{"arch": "uvit", "model": "image diffusion model", "dataset": "reaction-diffusion patterns (Gray-Scott)", "train_examples": 95000, "image_size": 48, "horizontal_flip": true, "conditioning": "none", "objective": "edm", "cond_dim": 192, "norm": "layernorm", "norm_position": "sandwich", "hidden_act": "quick_gelu", "mlp_ratio": 4, "head_dim": 32, "fused_qkv": false, "qk_norm": false, "parallel_block": false, "inner_norm": false, "drop_path": 0.15, "patch_size": [6, 6], "layers": 12, "width": 128, "positions": "rope", "init": "lecun_normal", "optimizer": "adamw", "learning_rate": 0.0024, "beta1": 0.9, "beta2": 0.98, "eps": 1e-08, "max_grad_norm": 0.5, "ema_decay": 0.995, "max_steps": 9600, "batch_size": 256, "epochs": 25.9, "lr_schedule": "step", "warmup_steps": 960, "weight_decay": 0.06}
Rows from block 9, named by matrix and row number. Each number is 500 + 25 x the weight over its row's rms, rounded and kept within 0 to 999. All counts start at 0. Numbers have three digits each. After the name is the row's rms in percent of the matrix's.
# skip: long skip projection (model.blocks.9.skip.weight, 128x256), inputs 0-127
skip.52 100:497517493493493529466509498522527490532501510500474484500522475512515499512542498519491483517486570491520493477507488471518523512506491481488510502526519485507510501532446505534478511498543506487499511510489485509533454536497500489532475507451486430538490512455480490499491506463477537493472501496490541521516474518515476472508482495471469494516444466471493508513451509517435519490499
skip.53 107:469522485500472503547506501498499483512502503487482495495511484517460510537513538496511485503485514545501537521510495510470519492468530512479485470482476488505529500501493481495487506481491494505488468489497489524504517462448503519527513501491521477524483513519484489485473473488507520495479487485455513470475513496525532492472528512517532513481516512500530510521486510523531496481495
skip.54 096:531523516472495499500482515481520507503511480462502494511517465485500493500486493494506541495520542476496462521451513492496489473495512486466501502468566501493477486513447460495482509498506466534494493502511539483488476502516511525487477486513488538501487457492507536497513529448506485446471488513494511493469534496488447462483502472475512482509550485518459463480533532511499522508546
skip.55 098:489485485492504475477478489522493499535514505531516486494503521506512521522515456499472505479479552533504517499527485522507517525506479473447506498517506515492486526494507458469507462506505452526512503507532448520497483537480494489492470480496452505489450522505493534470497493497473486537519502476488496504503502477482498474493494525471544510463499503516510513473501470491534501485515
skip.56 101:496487493539511502479526486497497526470545507431528477493516473459516494526470484470524515506465493519542473493484517488491476473504497506499532518517500490476470528477508476509541434538513488490519498547512499486488483525511504490517471499519504517512519520533485498531484520448538488529498493521471510481472484533505507474535542488509517458484511480464525503553501482523501489510474
skip.57 098:542519469532529499519495465505521516504507493505478503508524497552535503588505478476484493500479453519472502512507509548513481478489479539455506522501562504485506503524475490510557495508474439517512528448528480462515521549518467531464516483515502454500473480462495489487556498512504468492439487519475502503525503475508511504529485509574504508492494439508521537482526529482492489487531
skip.58 098:516529532533478471535533499499485485477474517537560489485483493482488525513495541487525498495496543532477457525473501495484502507498514470474512529493456532503493514505528483516499488506485506520487475500502532493524491481531493488510508509501490480487545513520513538539505502531502479486525506515544466494545518491554517498488481488530517486499515475490492479546535484526521510487513
skip.59 103:535497501491493500524501477468503533487494526528521450522487489509518506535467540477507498452505522491511513509471519425514525496529497489529541509515473489551483494483511507511500505510558525477511552497466482550484489516462483494499497482541509509505508469472524504545467501494489464541488481458459498544506523493503502500529526518501481493486441519512491513509448477479470487510505
skip.60 097:514541522470513487503500486510512542512512520512524490508501480522456476484467494486535532506515450493492492499470500504482522516504513500498491529494515522487515565487505514525509499490485489513490473491498493478496447512512500489490469500513511478503492516532510486496502483529481544507525490473481544486490514510474513502512453473566503524513506499494476506503513505480457498522486
skip.61 101:530505503518503477483496495469502466459463504535484510521495495492520479499495471483521502464436470507479537516511525540487546512482493498495487493496510502506502509469544481482509557488505495492488527512516496486534500507520494501497498498495500498516539523517505519483496464450512542510480490506484512519503506516510497525430526512497475478511525491466512544507488520504503452505515
skip.62 102:529490545521493508492501527509499518501489480517488534535453498491461487476508496475490485496529489476497506507513519492477467512506436515510515467510523490508482512489492520500510476504477531516516517506457520506557511518503499536534528511498477506527507492543490504478486534503520503501485499468456490488496504476500479493470481480525544459465493505494522491504504504522536458526497
skip.63 099:493476489531505494503502508483505491479472454547520505533499490475463507471546515500508522486498515511508496501516470514530514512501514485492531527473511506501466508513501494511513516500495510471505479487525438453447494493453505547487525474490461489507524515505519477541541497490533492527488487494481488556487526510504489486476520495467509533539497493490483480541523486463479482507514
skip.64 096:495483530473536528505534457483500501479531513482492510499502504483470524486501482494475495472505476472459507487484491546498442483509488529541478480530485465471497498491473485550467506497511512497501538507503498475551549510519510512484518514503552495491489533499531468494471498501467470461500508513485473560494480509481514496529442487499517523488498458487515492502465477499471503499473
skip.65 103:517503529509487470485468533505502517492451493470514512502496474504471484539472488494491523506481510534475501516530516483516504531528501527493435510525489445488501488490509493508507497493514549507499477478481502507552524506503522457509486506496501534467537500480512494503516470498501549516523481478501503487493441517483514505515461448520516554532462487502514539503519518485510521572529
skip.66 102:513477497489498498475488484529474504472449471492486512517493520478488505539502529476524481517491476490502505493530479551534494483471490486506547497500501485499450522531500510429478490498474507507498504496508453450498487518491536531478479462511534469491516495498501508506480520539494485478499495488512496447546507437478477462486452453472511481485505522488526520507509481503482474515493
skip.67 094:489486522542514491570501476467487449482510472529492504536509454552522512525511450531479511471536436491560518476493490456492483527561471457500509445478523496494474508500518527465505491522460538477513476534496489504460490477512491484496488499495462502486524496503473513492527475505456475511477481472517497467512470485519510553497490496513515462496529523498492464530525487519483506510483
skip.68 104:519509514513475505460502501503507484482488535498538493519477513510499499450478451501494558533514509516505524484516514536458515471493501534510477528510478445511528464507516484505529463500509490508502507495503505444425476488525482512487510504528476495511495498525491537472450460516487476512483512520533508513465506544484528512529521487511513513449514481486520483468524514467495501500518
skip.69 092:527485474475473482474532485471495452495516489460478521472532446481463514497477514491516489520504511478510517482478524484526526480526519479501478535536521499500493478528494477482478449501524518507494478478540497505486503534507489501500482480517494472535505498499496483471515516543512511474502516499552463496531483507460533530509477534492519504530477491518476513525506508549516454536504
skip.70 104:510486494469492493503495506505508532497483535529491498528505465480490510494478485479527508520542525504520517493496502493444492535504457508479534514507533488462495485473508507492492561483474485485472472489514491504486493488458517496497529510505535500475491507498505546511498464537523519513507493487498502449489541495523492500542515445515486484508522470508450487487485507465502467496505
skip.71 094:515486502467524474548469501514497484488483523484485529489498525501506492473514473467492478488486479520523502520511461474469523524483471479472506452478486528481495506502511472469510486496495494492478530474531494521474464500500486529505497534490513474500492512507506467472482476513500499532537518470494510513495524495499543512481518513489458551516494517511458486498485540489513511468517